config.yaml
encoder_arch: "tdnn"
model: "encoder-decoder audio transcriber"
dataset: "short made-up English sentences, spoken by a formant synthesiser in many voices"
train_examples: 26041
gain_aug_db: 6
time_shift_ms: 100
n_mels: 80
hop_length: 160
input: "mfcc"
spec_augment: false
win_length: 512
tokenizer: "char"
vocab_size: 30
encoder_norm: "batchnorm"
encoder_activation: "relu"
encoder_depths: [14]
encoder_kernel_size: 5
encoder_stem: "single"
encoder_widths: [192]
fusion: "prefix"
decoder_width: 192
decoder_layers: 10
decoder_norm: "layernorm"
decoder_norm_position: "pre"
decoder_activation: "squared_relu"
decoder_mlp_ratio: 2
decoder_head_dim: 64
decoder_fused_qkv: true
decoder_bias: "all"
decoder_qk_norm: true
decoder_parallel_block: false
decoder_inner_norm: false
decoder_drop_path: 0.15
decoder_positions: "learned"
decoder_prefix_bidirectional: true
decoder_connector: "mlp"
decoder_tie_embeddings: false
init: "kaiming_normal"
residual_init: "none"
optimizer: "soap"
beta2: 0.999
lr: 0.0031
beta1: 0.95
shampoo_beta: 0.999
eps: 1e-08
precondition_frequency: 16
max_precond_dim: 1024
one_sided: false
adamw_lr_other_params: 0.0022
grad_clip: 1.0
gradient_noise: 0.1
steps: 9800
batch_size: 256
epochs: 96.3
lr_schedule: "step"
warmup_steps: 290
weight_decay: 0.0
adamw_weight_decay_other_params: 0.05
Rows from block 6 of the audio encoder, named by matrix and row number. Each number is 128 + 24 x the weight over its row's rms, rounded and kept within 0 to 255. All counts start at 0. Numbers have three digits each. After the name is the row's rms in percent of the matrix's.
# conv: width-5 conv (encoder.blocks.6.conv.weight, 192x192x5), inputs 5-9, a 5 kernel for each
conv.117 104:155132153110144110119135139097117131129110115138125113098163120135150107152
conv.118 105:176137141106115100174136148109105136089126102101116145114105142116113148083
conv.119 097:151166110159145133105119112078107106139117152096113139102107153144137137157
conv.120 100:122098091148121080153154140115109146165129119141124130173126160151115081106
conv.121 099:125121115129103116144150141078121085098122148156149119117106115109106129127
conv.122 093:143122138104177098138138144137105117103109166145173100122092111116146118103
conv.123 107:115089129105098143080125136120139130128144143139083117153119106098116146133
conv.124 099:145150140125134149096125117120107155135147114124117128160143111117168156151
conv.125 095:097147124120161078131151144155138175162108073103137113132119137140125102144
conv.126 100:113135119145192150134071109113113162142119115106126161165136151112159131110
conv.127 102:115137104095179099149098126117113126129150160082133129140116129079128153100
conv.128 108:129120113089097095107135179140139109151133114162104091204126101140124117132
conv.129 097:149113100159139114072119115101174139121147135130080144100104135164119189131
conv.130 096:146099086134150132100121102108093128142161064125129098062132115158103103122
conv.131 098:122117130132162186160137090136130128066100159085130150100090158107110182136
conv.132 100:094151140135094141132116125149143182122104156118116152149147115134106145064
conv.133 101:130133126114085151123130138108111095129144155113081112082127129116094095123
conv.134 105:149132137073141128172112067123140128108084151109106120157102112142131138134
conv.135 098:100144114143133132143101138148123116123116076103158147143166130131147163142
conv.136 103:133097149144060129119158094087152127160128182130113166125118132128092117095
conv.137 093:117109126145109138161163115126125095097100163101108129154165180101075131089
conv.138 102:125090123137143135105125134168133126089123181142118097132138139142147090149
conv.139 097:115113113124151117088169081082119129117145145090135143164110127132149182111
conv.140 093:112124101149142154159096109118129140161132116132102130133130149134118125087
conv.141 090:130117159132139162139119131130171125118155118135111138163117141101137152143
conv.142 104:146128139118143150119112158107119103119129133161115137135160168134151135118
conv.143 113:105094109136141123144135131129149111098145156123161115079152128113100139179
conv.144 104:147153132111125127088130116137168116134112083166155138148084098102117157129
conv.145 101:162128130128165129087124141159129143147122145067127182132155143096131130161
conv.146 094:135126104110109127079158110140147157116127101109078152130102142117150130103
conv.147 096:107143169138101073133132141115074124135123084150125114119115145141102125154
conv.148 103:078113130145112098089174126084148136139147074124140133099114107110098139145
conv.149 101:128092119113108128105129125134098061155130144077137130127110132111131161162
conv.150 100:131129133122131139126120119123109099201132127104121100118151085087083157145
conv.151 098:164111095130123125116076115150095094114160159107124145105160133112153142127
conv.152 094:114148126135137072107170109089133142114089104130163129136097100096127144156
conv.153 107:137121116115188118126105113123117114179117104108105110147083111126164155118
conv.154 101:150121126120122123090121107116107163118152143148145171071127173154093125134
conv.155 093:132144147109149141103087126136151117113103170076096099114137099086098122165
conv.156 097:101116104166127187064098088117132101111102136173119078083171157119120141155
conv.157 098:154124152133097124114130144128119134168111114133177139151148173058122114156
conv.158 094:155122094122099073127172116105091103115138082109114147118130130139155127171
conv.159 103:129126093168128107116093104089150150134108089162171101161159150143134117123
conv.160 103:117131114130149121102118133094120128144130125130092136151096147151116125135
conv.161 111:164163134111098145122135123162084157152110140122126096146104153164132087123
conv.162 107:154119162123114170162126130157109120205166089131145143132137110143132113089
conv.163 100:099115154149094082132119106112114111153091146139097113150149087178112147139
conv.164 104:151157124172118107105124135122126140177102122133128117132115126130160149150
conv.165 102:120132101119123150127150104098137108115130167133135074143096116123134077140
conv.166 103:119106134130106140098119119115112116124158139099122131102114151113102108087
conv.167 093:106107160110119100127155119107090182137103141135140177147145161128133125127
conv.168 100:117136166151147117119113144133138161107093102087149132068132128113145116139
conv.169 104:157170121165099127139051135140133145108135115116116083091128109113151171122
conv.170 098:145161140136124168147134107127146147111102137155138123126073144165133127096
conv.171 092:111143133105121119114128118122165138133164137128119103143060102141123135122
conv.172 102:121104117144110108145153132107133127125114130141146124094121134119109116138
conv.173 094:100128126128130119125156138156133147146143154129142121095086132121128146151
conv.174 100:144141137102096122153110142104111094167145130067089193115115090072131115104
conv.175 103:118085116121143115120131090146144123176124124164096086127132127129116157144
conv.176 102:123111108138094114117134122142111108153121161056112172120089130136143140163
conv.177 104:111083119135137142124100111132124110118114150145140107076115112139141125134
conv.178 101:123084130135133159165157149153122123137146123129125107141105120138102102124
conv.179 097:115091140125110165122092146137127108131134132122116146104109119112135073092
conv.180 115:154143130108094122074113106136098159148094102101103169137120134142117115126
conv.181 106:136096130113135128159129112117115094116138122124139147136115156155116106103
conv.182 101:127094132148153150124079140166164124140122133082155126076145149130158176145
conv.183 100:099098137156144113111128116110155126100120138151119104117149161164137084116
conv.184 093:136148147140125106155122154116106086150118157184114120120172095132160157125
conv.185 092:123108137127142111143142129175133090089157155097125119122087131149139151143
conv.186 096:116147133144129140111101101150134150081118103143136073102120148131158125119
conv.187 102:145136139124147144139132160100139113106133111151131123086117110138143162115
conv.188 103:119152147158136134113128144125116151113095099109172106144122132150143131097
conv.189 103:113133144156141129112126097083123127089101135171097141154145157144094133117